From a checkpoint of a small image classifier: muon at rate 0.005, 33.3 epochs.
Rows from block 14 of a small image classifier, named by matrix and row number. Rows with one number belong to one channel. Each number is 500 + 40 x the weight over its row's rms, rounded and kept within 0 to 999. All counts start at 0. Numbers have three digits each.
After each channel's rows are labels from the 100 images, of 14848, where the channel reaches its highest value: "strongest on" is what is common among them. Only what is clearly more common there than usual is listed. The data: drawings of small networks of dots and links. In brackets: how many of the 100.
# convs0: expand pointwise conv (model.blocks.14.convs.0.weight, 384x96x1x1), inputs 0-95
# convs1: depthwise 3x3 conv, stride 2 (model.blocks.14.convs.1.weight, 384x1x3x3, trained with AdamW), a 3x3 kernel
# convs2: project pointwise conv (model.blocks.14.convs.2.weight, 192x384x1x1, transposed), outputs 0-191

convs0.54:519482525455498471482533493519535525529426544546552477459447523494483520520464524515529481519486473482429469497531474516499546505500496466470526415422444511539451541499477497482550541525545486554466495480525489521541527518500505484479557442545507491437540376425606434448501531406446449488
convs1.54:521517523521568550497546558
convs2.54:570550521486532562551535572540504525514521424424468480486531486530493473505547588480437460468566474518458471500496565527517481548487402521509505405502457529516519530501514503526489533502401482477426471525503511444467500436405511445447536509549496518460488513513502496479516566475477581457510553574460449534477485504523512455482496521513502521424473520458520452489468470515502482414543584506425535495524508511524464437431491520510488438471466537574500550437523512602457539498437472507506496522482496548453445565530526503551485532457490495481538569483506521546523468483534446567
strongest on: complete (60); wheel (26)

convs0.373:470550464451581446490516480523545581478495481487550499472507468493448449502488502457504487583502551518529478482481471502496565483502505512415470493538438433508497522446560495443541542501475446502498447506559444446567502557464480426512515524511585521421454537422470518518529537427504475482
convs1.373:501492537514569525481574538
convs2.373:471566512476439480506607512469516475518482497523545477465550531477499463496547460512498419548525578412483496449529479541461501555481448534423507575545472503458485505543501537511504502403538553489498471557562421521422508496515546500553446524486562454579535490532505548476515512528469510479539503462470519512501447525508536478467550465401519508531482415485515502532499493556479520514491436525505540434531466546460450500574586525543559427518524498487432444435449516482536567491523550517544560528549464498500469416458502482512462488447469468503483498556522505500460540533428472507
strongest on: laid out on a circle (82); complete (55)

convs0.105:505530504431473487526552501474535531447462501480441523494491507447547453473500525560469524531525552518475506553507544467573499443505517474546500471504496464603502569467462526531459454431517469537516460620528449436481511565512528473519448496434535455543470479467467462504591475504535499431
convs1.105:523498491481582543520517565
convs2.105:538534555468464504507444486514550499512507514488522422485541542517451523468509562469458379556463521440531456487413523561555522487489499505465420468459540513491492402432469484441472490557480435471505536522497490509467584561492522476555467556472554523458501515443568500545444550484499523499512541498555493531460465507476503447481530493508554541421553508457499525499511527539510513556561520443513462511483510540452497484403514509540449458542532518495490576543562531503522467535420511476450491428493481589452470475501465440518378536496564482483482478485526478469524545519484467497
strongest on: five dots (94); complete (34)

convs0.2:490445594500443451428478588520546535497472528474556472550507533537483516520517476515531456474401529532520490527501528511579465504539448495506492516387497424498460547551471567500541542468513475545514520488568500471486527569505519506461520503498500420504473536488535579518493554562475478509
convs1.2:484516533506544568520575508
convs2.2:490457526536452501463537522519435521484510477480472437544584484459524467504485536477563489475548539484513517444510465594516504487467509483468536506496570542481481516515445529481549502451567536599455507520565525518500508417458502495474456540422515536476519541455532513548518439490453487490478502432575549525519500537453553482580480587497472452528431521504571530497522500495491501513491508601526450476429491494513434490451463509480533517452593497531545455438587486525436462540462552585541582569504529489535529487555468525485462477538447522413460486475514527508511504515536516456
strongest on: complete (42)

convs0.381:496585492448553549447476444450493547469518446433442472475440515488506504511555487568398502535539538553427485523475516457530535498490505462479559496454529530471480455514485453500496454472541585440542531436532480502429474502527481474501505518567451487578527507504521587501518531463528521465
convs1.381:487545524528542546538540562
convs2.381:535486447523471481525497513476510538481508504506437521423534490541525536557506440541549578531530545478493570484503568483496525412511499483540438455542499421505487457521552506514470445517569444553420417497533511506547532483523534528518511453499511464409471488510574508506545505529494495488485510492521491501471457468530523535562556522508573453443452490532462518501443529448517447517562535464513490585446486515487496522495548436474538562565478503573460515558531509461508571566470442535508475516543486520472514522512460516394589556529463436444499474434490518422432468541486471536
strongest on: five dots (83); two groups (43)

convs0.232:504445459461581525525525611536547520479524573485502519492505595491454501455595496418535484513471453499535487550499562530520460556562514534536493417426510482510503495490543531518495519496541506508525516527494524403519491561472507459459401528466476521476462505477494538508522455459513494544
convs1.232:487547481464569568471487497
convs2.232:495492455478562539431529518515469470471451539546535469534473516474537446532468563433543497509456581473549579442457440553379569549524506525547484515509486512503504501567513512428519483482484460487509435497496441467590556477451544511441446428524471504536493544491513436508472490460477531574464520467518575544465451493434533507489494495453415495479535506547461509503540564528579523506525447496460515527521524504467449475539493481466487482584518538550525476497516487591519514513536503514444511464530581534487512588461435431471519560437474528513486516544487555548525469491512522496
strongest on: ladder (100); laid out on a circle (100); eight dots (98)

convs0.137:507522532477531525540501438536544504492515517449509475495593487576556437534515518594516493476447529469519482498522506471498506440486508555517503590525551467491488539554470515492542481491492518443506496465464560566503469568457507472550404561495488503492450485489459598515539496624490490483
convs1.137:504523534545552542517556553
convs2.137:454518482497576500495519522522454536472503460574435485466443523461513487471504559491516546521531374556474500514523536549504521584525525575486476513499508456495517518546495572521498553479468524473465520463480510435487492529528471431495476551497535465488539498456531385510505514467571514466451449494511494486466533497583466472472466599492476497483543482497433555456501495511563505490483550562486504497495563535565520453444435510481514405485491543536475571488489488522529534509497528456551487454508432540445506559424531487515411459513467611542449490494525495493566481416561482500
strongest on: five dots (42); chain (40)

convs0.87:439578508495471559532501480477564526541604516503478515492469403457563478495510548482478503496502511531507428542469535581489489565459507500495493488471452535477459516549422517567495455457531502482465456558543444552493537586519559511448474520456430484509507563498525456556522489501467538510
convs1.87:525399467470501512494518468
convs2.87:467530487442487500499466524460501479491461434532488526547565438533579522515510510502496488511543527433495571499500507566504374524561464519452470494442499443533490494492535507466477471462494491497409509572518479505460501453481529418582482519466550553433559521496487538468511550521496505536481527388480458501548537488459521468464437517483521425494522453516491528545454483533421505497452486505548465515518433456515538473500510534463489462524437517450464493520438449507429437442508434444509516554463539493530516463520549536450466502446508513423521482471446470496555457588564526416
strongest on: complete (29)

convs0.40:518524481484430554503515412516532514495463461449553556473491483460457488567513524493512564481422509505450498504488500485414524481530546488518415438411536444493548538541529430501530464530475553514566485468536519490452535509485529492550424414459456520481589479535520528503504509509552506472
convs1.40:534527515515546556555553534
convs2.40:519503516562589454501425546519509551453505445496449522567448467534528439511535526515487523521502439485557512437502488461519578504512524523513522549519512505440460481530500454488537484469429490569494522556504400465478456528521466489501489554477483497407441463451472539436524487427495504527462514520498531461476545471522416439425533507508530528524456517519575526521442477453589469589540513481580511434537552475487514438561479503570441415460510497467485478523490516495468528533476509525487499483479517462514505526460498580421436465492546509473534498453506540503549463577502508579
strongest on: five dots (40); chain (30); tree (30)

convs0.104:533455499464479431536519445533491459471549475490497459591541514448476539479572546471520441503493459525542475419531484518512524513530513513542409466590509431495511477478560505489471509558497502510500519513483523406536512481478583485529543524548432564534569487463479571536503479540491538442
convs1.104:508526435499514553506446441
convs2.104:462533479471500470477470531470440418497529547497537503492522568491599483519528482549482514508438582530462516504473533382503516431481420478520549463461503468473502495545528532477506555449489493440466506515469488542474539461453518537497540532520472533506538546548508518560529553529399485526545548474555433527477540450515435476454482454455488546473446546495454526474490449578468382460579538557443523499515556520476429490540480523415455557486466540462488528545495496535499499500470497505509467507518433475413518508514495488510539445489454463466547488525517456542548524520457592507
strongest on: laid out on a circle (91); seven dots (38)

convs0.242:442526550581489399509449463439572498522562553535448421502520467549439507485531514532501501534494521486521473569481537523449505433549546478530519475528501518507487485494494564493499472411443574506520492517456476552484482467481491549525525583485464458515490552450429458522537459548505547489
convs1.242:509515524524557556509553561
convs2.242:468556479485523413539490520504499476470452509505524444528508555484483433496514455471505448555514561489480512443481517474488490501553475537483480467471544542502476509558543620448558437466479508565542479483509431540473470508517519541552492587507506473571528543519538438518452451519451471461498543405571473496537432531529602506465499508525538497546492482496488508506486534506562520497505546551478493520512504428397478547560477493500465405486537463489591457515517492479477531435477515539487479491524484459462477492591413475589509528529534533526478485510461577490520542515401493508
strongest on: five dots (39)

convs0.299:509526500452486461568485541494497468540529569554496480428436446518552442488500603442521458425484473567490477460410468525454534430547520476455524536464517533540462557522504412531449555501488484505500494528485437494475521564534464505541509473529517516444468533511503511529454487439479513563
convs1.299:498490531496464517528516396
convs2.299:521540523541572488521490514542457491532404496481520536506471495494503526483583557515500426446511465526512507500506506540543454474532501522466565537561592516438486488508476467426540405487483574493450432559457474421489501475464506503575412421446503450454544534497507487493552476510527498496487556474483472540459551518487504560548503514494437523418531489500549511527492506505502484518477525504506455510501525476440546586492476548570516448512467493567532477461417474548440575499494556521572517528528490506518509474559534481526442544521450484461560470502452440470613478524514449539
strongest on: laid out on a circle (100); five dots (91); complete (61); kind: wheel (32)

convs0.302:520425575476523499503461506486485547421428505435461519508478489508531514454548482478429490528476530462574528587466562508516468518542425532493493513509509557496505451587442426484453536465543454567513500458511512488441447482512506454498473516497548537459480501501557457519569536457559487556
convs1.302:523407496529516465547524495
convs2.302:396540458553472514495485441515476504473465441468514422528565433545524507430507474461484482472501439511412532530479515508486593431534476534503453528522466503454430431500484494524507478477479447543471484502510513517480466461444430571536521502453420503495466534459422453481562509446491477505518512476468501413527493525501511520443433441503507446497565579435546556441522419521540532507487487486525530440502472587491527429497499497460472460470491528412501457421496562509473437545499470521467493459464518521504519488532512531521503423535513467458498505521558569561528490562477512500
strongest on: complete (40)

convs0.147:555449539542539548513446470472507447532468539510521464540532528509509458487502528550448523531550495524467506464578533499504387477479560567469499501420513578465512489541466490474480490484472465485446503490531420428521543548507451545479504465542551531529568491480425480491605477490501448513
convs1.147:443482552546486492442527460
convs2.147:507539461569519457534508499475481514487485504454606525534441412473484500496469474536456484524501533497492483531448479561567544520497454481489504489510553502500461446617494415548450486488521509451493567484499502575415461504473503471526544499465501495561501570502535536486546475463452483474485533438567497512448521470423504532476554572513483494517417511499517487535517534529491492502545549472537466533496459476486503472527496540560558479516460564470570499470498534460581493382475493452511500429494538482458426456472486500411455542461548500519455371528510481499458474505567480487
strongest on: six dots (58)

convs0.26:496485519483569511565588499520469504524570513564509498400478459591521551487503582472567539503522537492483449525535446522522573510469494572502500523474458517543511508479570540457470565523469548457497454519443519542475482466568510482429487449463471517508549516468427437515496483481514487468
convs1.26:492510492481558563519560550
convs2.26:503478479448486520517570510515545483540442408473512501507480475477462608467494555474498534492444547512487455567504530576425523461506600446521506507498449516549484500447518532513553521472491443501565485575511527520538464524571459473528473511540431475470405504484504503491466464468533535489426429473425472554475521490450516527509537474460517480459494435498466507484522546514459454475482447514446545483540515520513499524471485492450461430510475466499523441545469488526436464510490481498417479476537534605556558519453426444492559502586551558545489543549527499518524447499444474439
strongest on: random links (35)

convs0.309:500572437602553486512565516482498502505468469551498544549580536513502516511502489526522508522457517465504464382601489511445429509540499494472485563529474504569531480555512515554465536494464461525433487453552458489527492546547485517472484469445467509462540526541465488568468528540548460463
convs1.309:488493552502505529542568564
convs2.309:571455584469453448499468502525481532513483439506487530490535511532534604512547479478474451507484524498490454486526465563449430434504526510540460526436492545519559507564459439461513549485508550456456492459533557461508502531517530511464522467523500485513444458454468550445440456507426493531473501548543539430518479484489433496481476438522502521516487549483546386486546503485403487540443513456530474533552424495519485558448506542504446622508494504509439540445467506451548541502514429481514526493468540457507503506549499469492508514537433595523487493535453543443425458479453496488
strongest on: nine dots (91)

convs0.237:461486507474536470549483488469483487477519504549498472463523482465453539501548532555498495492553581532481491504505509537507607538460460555513500498490486568541495445573483525589436496509446592541519551515470451450481546466493564579479502507460486577570526518608523521487483504511470548530
convs1.237:503516528506568548555534548
convs2.237:428462583489492447474493498527492476477527537447453458409471481510515443474487489580510549542519523548426508502540527458515396505486454557478508443515506481500492519563562441468562546491457447540543549430467551487500444489606522411502461509503479514534482503431447471461432486458432496491524594453525470449437519504484583478517449546516481472438528528467463499453481507505512440492461494559446436531491566497589588528512491478536439556540517540473436535500510518501514507464484495543506472467501448496526473520480526475548530440530523489524509466491504482535510547435456536487
strongest on: random links (36)

convs0.345:504459441545547495562476499485484534498542495500458484475516488472429505532460490538524454497464516553473493477560537474540529527561520542504482470506543508532532492597509511503413556519613564530524403508525516470572510468562516503504413465447523569562471490507518544517468428470503450512
convs1.345:501520511532553553493565553
convs2.345:489582505501530570545512470551444470532487496559480462481528537511548502488496522461483488581519492436480495525480534553461479615588481516530481522516520526467570517422521519471477466478471508550544521479539475510497537523532551548442442482499560544552485496540515470442400541527432498460502590414452521485518495488487509581520465518432515538509483505484563551516459462471499550492475494502472465466484538541499469488495509544462451512537552553480508532539562484478539503505470488462512470530516552561522545461533520494477590526537374498524513587456470477508419503486463573408
strongest on: ladder (39)

convs0.72:532521433452566554462491476458486511501483485448499466509549516515431501459460522509419518477489530476547485518531565502468497518554520423445527522432522510505487464539476426500537436542479515574459428377545556511499515554490511470528552503503503494457518503534441425508435546497481448459
convs1.72:454475479489437463511443452
convs2.72:481475425636529440529425540507426541454502504509474496485520466476513471536533521551520494470510529560481537485442479603438485470517542513495504439537480514510441424398506496520452510520468487491471494449434494486525452490477458464539477481466491404517518514475451538506483504542466439523414479500490508565570463590493536476480510537475523538546482457504467510454447489547534456533483505570506451505508514517478463524416463545413527525504488487563452569484530479489542436492486481581558454460494441496510444485458495555494546437514510519560491522521588546528534485453501483484
strongest on: star (38)

convs0.181:513533526559523449451530488567511500468472432560506548501532504466464528492466508490526513422547562525518486495498539527559503482479564539532474548514436484461471554466473510514544586611440462506444500496494412494539496466481572558527490503439487490430484509573421486504522493484517464446
convs1.181:511531503532548553518542571
convs2.181:584531432492513528480421490483477527421485486495496462481478475510448499569489501548503415482510519509469576483543611526419523497554507523463478460459599553601548498477467490526496426496537497483491534530514555513531506512529529527489438547522469469481413508469569559532531475576502506487497537476550489479512475471463491473522514521537505514491482503469524438477556511518524531512483474515481453477507445528561458581479548523421523441523530475490533513516394502500534507520433558526573382543492495484478449506529518508492520452510554515505481443469429475433473519565417482529
strongest on: complete (99); laid out on a circle (75); nine dots (59)

convs0.141:589475562536454575537538503515509459495570538568523520438530537502486462604547500459514511479475504532478479508504492453477494463463439484458499478425502466540489539558534524451502479534483492447485514552524522469511464527542414549454574522486451472466515597486448520455450520494572500474
convs1.141:520482461461456469501435441
convs2.141:469503536419501514446578506444482459494507507461519502480537459449523474380512527444516554520574555519486478533493448536507482465513455467521546477542483486527549459559459488468501498450417567480508497489499443490520527425494579501477420529554521452451451465483508558573550516489534531491490493507451430449549458486474529533477554476440534521488473457499577483492549473515523537472469533440413537439513529458536532529483469454493456515482496581465589540526451580542547496442487488470431493405468472533465516512507469524458521448463447477547485460490497541544488517521529581508
strongest on: complete (34)

convs0.32:472478466460486502445525524544502426544496524496515567511454533453541468489539559499549491490523412547448516505471539485546413506428505517484537540547530547558445524466466478516458504431419450447470509510470472475530486460443433463438497428548535542528567498550525495448512539484540543479
convs1.32:530533554544532555505553525
convs2.32:446495467436517493560485536452614542588428505473444487563518535497411523524511519464520412568477445548419577512486477463474490463491458488502455477498434506429482516485463564479473547472487513503573519526461541449582522447490467536518516544541458472495514492515517552488493489500462497569473551495591570533450536461496523492547541455522582464487519501530449514523500541500558534497422532495577498505516400504443512446510501477489484436471469508436535499509505508528549531522505505497567506595474522539446513460551489517510469506480478458458531441466499460499446543494449540501
strongest on: star (67); wheel (33)

convs0.288:529528464498516517523501600544469518453534568515487467449511478464522501529482543499535483455498538480482453490487452426525530420471500474499501571478447554530513576625444488550484585552551563599494506525495515585442512534522514448502516451531497525510461506491510525492511490483522556516
convs1.288:483482515507403534492530456
convs2.288:525535506510494418463550530517507544488472531566534492453509469537491492472623522466483499519563481470556512497543518522598462600512483560510488543470512588522475500547542494420491526519468591560502496526512538494513528478459479468558467507455470462493556492490486478495557529516510475539475482518452505521437451488499521498567472551510510481468510505536557484502431558506526451456534506410464396435540525499519583464518475458529437581474469470570499462501544431477467474536493567504478462525503472551584408476490507472526543568531484463505525496526447540464494454489577497469
strongest on: laid out on a circle (99); wheel (26)

convs0.343:481530511533456468510524420483519496504497509480495519420428498476533529428503531573460516553482465539573452466545539576495557467486464509515536439493489417487495557588460576550412516471405512488576441544507512529485531534446504483485556523494455484536529498507489483528459540490506484498
convs1.343:492539527524555543549536555
convs2.343:475517479519479469535441460455506494485496492485490522548593458470428489507510539467522480479447489487572504490444517473622561401503476472471505460487467496477566466511542476460528410564503501489482538521533506514489493510538521538529496459469499514408506452502490517531465463494553463474470507544486497497493530443472516398481514518564582520449516480530494520495493461517417549561504491540512585544510494481531519520440550532485519588519435521514479478506443534453572530595563572481544475495496518481566487528433563445486526484531493496438477554519519544426595566449526522477
strongest on: five dots (62); two groups (34)

convs0.48:477534490540459467467427467563545468497515518579460488521454537480591505467555469515520420470535519513489557526440444514513553506510541573507474525531439541493454467529437502557582530497521490484544514475452469495495562453485477480419527557486501523471523498456469581537462534556533455443
convs1.48:480488515464450442463457444
convs2.48:479469636437474509524487463466568484517484518503461448511508451470506488481467523476545481533485482439580489543503499557492552419493458479578516539476484490496521426466426493500470459522494522449533525556529475432506558500476490453500508423564470494558524486508451476560476468431512523518514559473491487562504449457532485486497553434549451551496541520452489438504497464458443573459468525598563516505440500435577516508527549489459548520499503576444458495480502491400512456491442519446494485490552468532544471470484474555525468458521473454516437526506455552459529530559440483498
strongest on: star (86); nine dots (37)

convs0.375:489487476463495476508492486503485524575477411566489472486457478486480548513464561507452534524473542491526530482592564586485488463487531547452497511505544486534557589441488538542423458482469443509441534395563496464522463430472464557476502505512538482577543495511477474558525517495495483525
convs1.375:503551427535453539532478493
convs2.375:527458524450521538467479374528525551472580552507537451517453482556534504487438437497481498511525479520549536539477480470472533488483505553475582452568587566512382442505536508421507469491468513552473481496538513520480513467469542504481538505515486493543493577504494499518571497493499544460524482537483482495449592545495541454558474516502547459510511475525460474513514511530502511506468551521533460519546497410556489551494477512527495478550518461509495580514510489520571428426465495445551462442503543460558570522399528471421471546502514500529483563468501417481477483501569500549
strongest on: laid out on a circle (100); seven dots (53)

convs0.23:552507585483416410532537542576484514475525515527529527497495525527497465477553480497554524509450550476520463413477513483507507541518481490517565414486492469519479491499497524535508416543468511510483616498471522521450386538525476540521539475442491478495485572526485484474512532474416474529
convs1.23:487532511525543561521564548
convs2.23:447492544554557518487440455610528449525517520518504511474485453499503416513517490449528529575476438465473586494538549445454493534479492461427505505492559496467517474520604477524505503487466535505527549545399491505412436460430435533426501520508557539481468521475528501524489461529435532492443470494447497524556526475421465503496459498503493461469448505455495473517505457523514490536486491493474397465566477504484519492477478476511522501532535476541428523525496541530512444582470546580570584528419526537557491532444507466543536426427499448490491506506485523477512469508486537473
strongest on: five dots (52)

convs0.14:509475507528510505467453499465522487543501439442443359523507556543555516521472532490495502541551563481492431531472467432506466449495423483439500546510528570516538545451476555400497480525453456529486527507489533496462486421572506448500500504448531441520508448545509472489524501518467534522
convs1.14:533525520509545565545558524
convs2.14:522474502536453489441505535522458443554477521487465478493550484522443542490480462512515527501529518476485512476502477487505466554511465471487517438525431417488517559420545447412473497533485524528523484535517570479527523487507467481448531534576483491506481427528474512452452613464441455449507493378514461447467545492505549484522558434529481448514528516503422492473477493451516491526604466502564510475501534517460458506485537494566506511542510477491522513530474548511495496521563562478436514542536405539413511474416512576541491442535594472484463469540494506506582477522500509577
strongest on: nine dots (39)

convs0.335:505536515481465507536501467436467489512464496535498533509492565445509476523445514571533575441572466527521439471538555522585518450544489510515538459491503534519478507490544482576513474433486518492492539516521555481449578579613443545507532459488535425540476524463421479501536481476472513473
convs1.335:496501491497493469493457393
convs2.335:520489556465477497527538422496478527462480515515503507549519563553522461427500517418465482560551535553489386457458486479529567449504482498561596457536483586504558546495479530439491464451578554508461521427476570530571582569484561547474506548524474528475546533493435519504512483565547487496505498491578558553485530503536511450501489483545471495505506460452454452463472544485451530498422504457522526549464459495468452526472526516529472511470508491525448485432444466440416522513472491547554491558502516479488457503457544523555498484441444526550478500515502497434526449517479481544
strongest on: nine dots (42)

convs0.334:466554600508502583496494515533544486467511515449535502458540530473549494494526478559438421531502498492535495469486536474516505519482537522541426451489517588532464492480502515479501596518510456442443501474499510444554523515441519485510529473460461511495495502474610424478586541465475538423
convs1.334:457452558467492527511430497
convs2.334:540474525509537484528526476443533457560477489422464499522522470463532496481512520474515457491484494582514532488490544508614483519486513556477481494468551547457465422495611546559455550485510542557517489575558463518576454464509538543441477467527564508496577521553451464550562529495538506548501588514419462528474516462510537442463500478465485401556471545462505515488582564508540515596447431510527488504496475549471572446530427519493538468472492522499497512490492493509477504500477468533488528540502531533561525421528541490463531516481444567559491449497542499466459434498504497537
strongest on: star (72); wheel (26)

convs0.164:419477554485496496572513455489488450454485467476511477451476463511522558458565543518542433465560491510512514471513506512473536538581497559541522485538446468518494406480449537553514496465455508497454565535533434431507484468557559532511439465475461500450514469602473439454517537519484503533
convs1.164:516534526542545545514563548
convs2.164:428450512494573508487460473476561481445550478469433450457471473487461492468491521576500487500520480498498562523491479489497468465471465494577508508503512532557476514520545495468500523441471520439554524485492523449486534529556497463536481552498506495530505438542516532455515580520533425505569487520406478483500513486499510493443525534529537521452532424542538587483488576592523470477525447473551536496475477534528491500491460422501434513445505459443485439501558514542513492490522520537574430411592498513593500594492478517587496545539450576506471469518476452488529482457437435472
strongest on: star (49); wheel (26)

convs0.156:469447485468455462513490454634469541513530485501459526529455439504445513523449559577524462524518542512574471510476586494484487476444575517483477485499528435513484509519497488480512508535522497414470434458499515477433473527553519496558543511582459486427569534520509496562478513499497466457
convs1.156:522447533494433453539493542
convs2.156:478565469551491543447480543559483542537488448489511518528513555493531459522477488525484531530497530529445486559483446454478509559479533410498476490500501539531542468514491470467592503528468486521489502534542433477501485509607570473504496546521504469526459500522517461321436464506471559433492443457503488539460508504490497479437578483474484510497503533490494481509454421425492452507509449536495465427475511491475473497502532470490523495496554539514503537486533470506587555477464550521507436445558484483562559445526410459496446533534639452525497473491535505466488450521469491523
strongest on: laid out on a circle (100); five dots (87); complete (45)

convs0.133:440529483536517452495448540555562497516565444532501518484423492456471522474490496498459482524386483493502545479504581400538482515474439514520480551504567502447472497544495510492446532538516501508546488493456507473528436580548517523455425512445501498530512496501503579466527428511422466539
convs1.133:532465471534542446517529435
convs2.133:538481515452530517478592442510453497491455533587530486445552487523477476532528477470489527419539484423552532548507542573528556505529470481488495453497521463478490578543439513554452438510533514554461428512509474502493509540420507518482521476464514550449574520497506520452469556511504512508419463513448621497463589539483562526423489550512545488538578541599475467519556503503533552548485506517493477481538508512524466537472516489478531450525486483580523565507418511426529507514494533581478513458437492495467481597541532488530502521532432496527515470517509479540532450489512485490
strongest on: two groups (28)

convs0.247:475505484535519454522531534448490523478561496492487547496528508478504536503530537513428545540546492518467614515465508440512541473461456477468490544470496560560464465474488511436571531548515494641504441545540511444510503460547496513533496443481496525573533468534537548442475540411514511533
convs1.247:522540563548535533542543488
convs2.247:508508479447535525507481509483544475491469463495563463485528491486548498514486482467436511601524477556490534503507517504505518544510525571520516531465551466523480524495508453516514536519401498546546545516463477449497439496516525503513523508491486498549344484533517550528458591485506505489547557589479403434565446486439564532418513514499515528547513480445433484501506490524446547455474447477456519458477509534487602448564478492563452459450547477456530497603482446487467463443557505513554483542509476436557507438485440499505407486527560513523468503516516480504478493488477478526
strongest on: complete (35); wheel (30)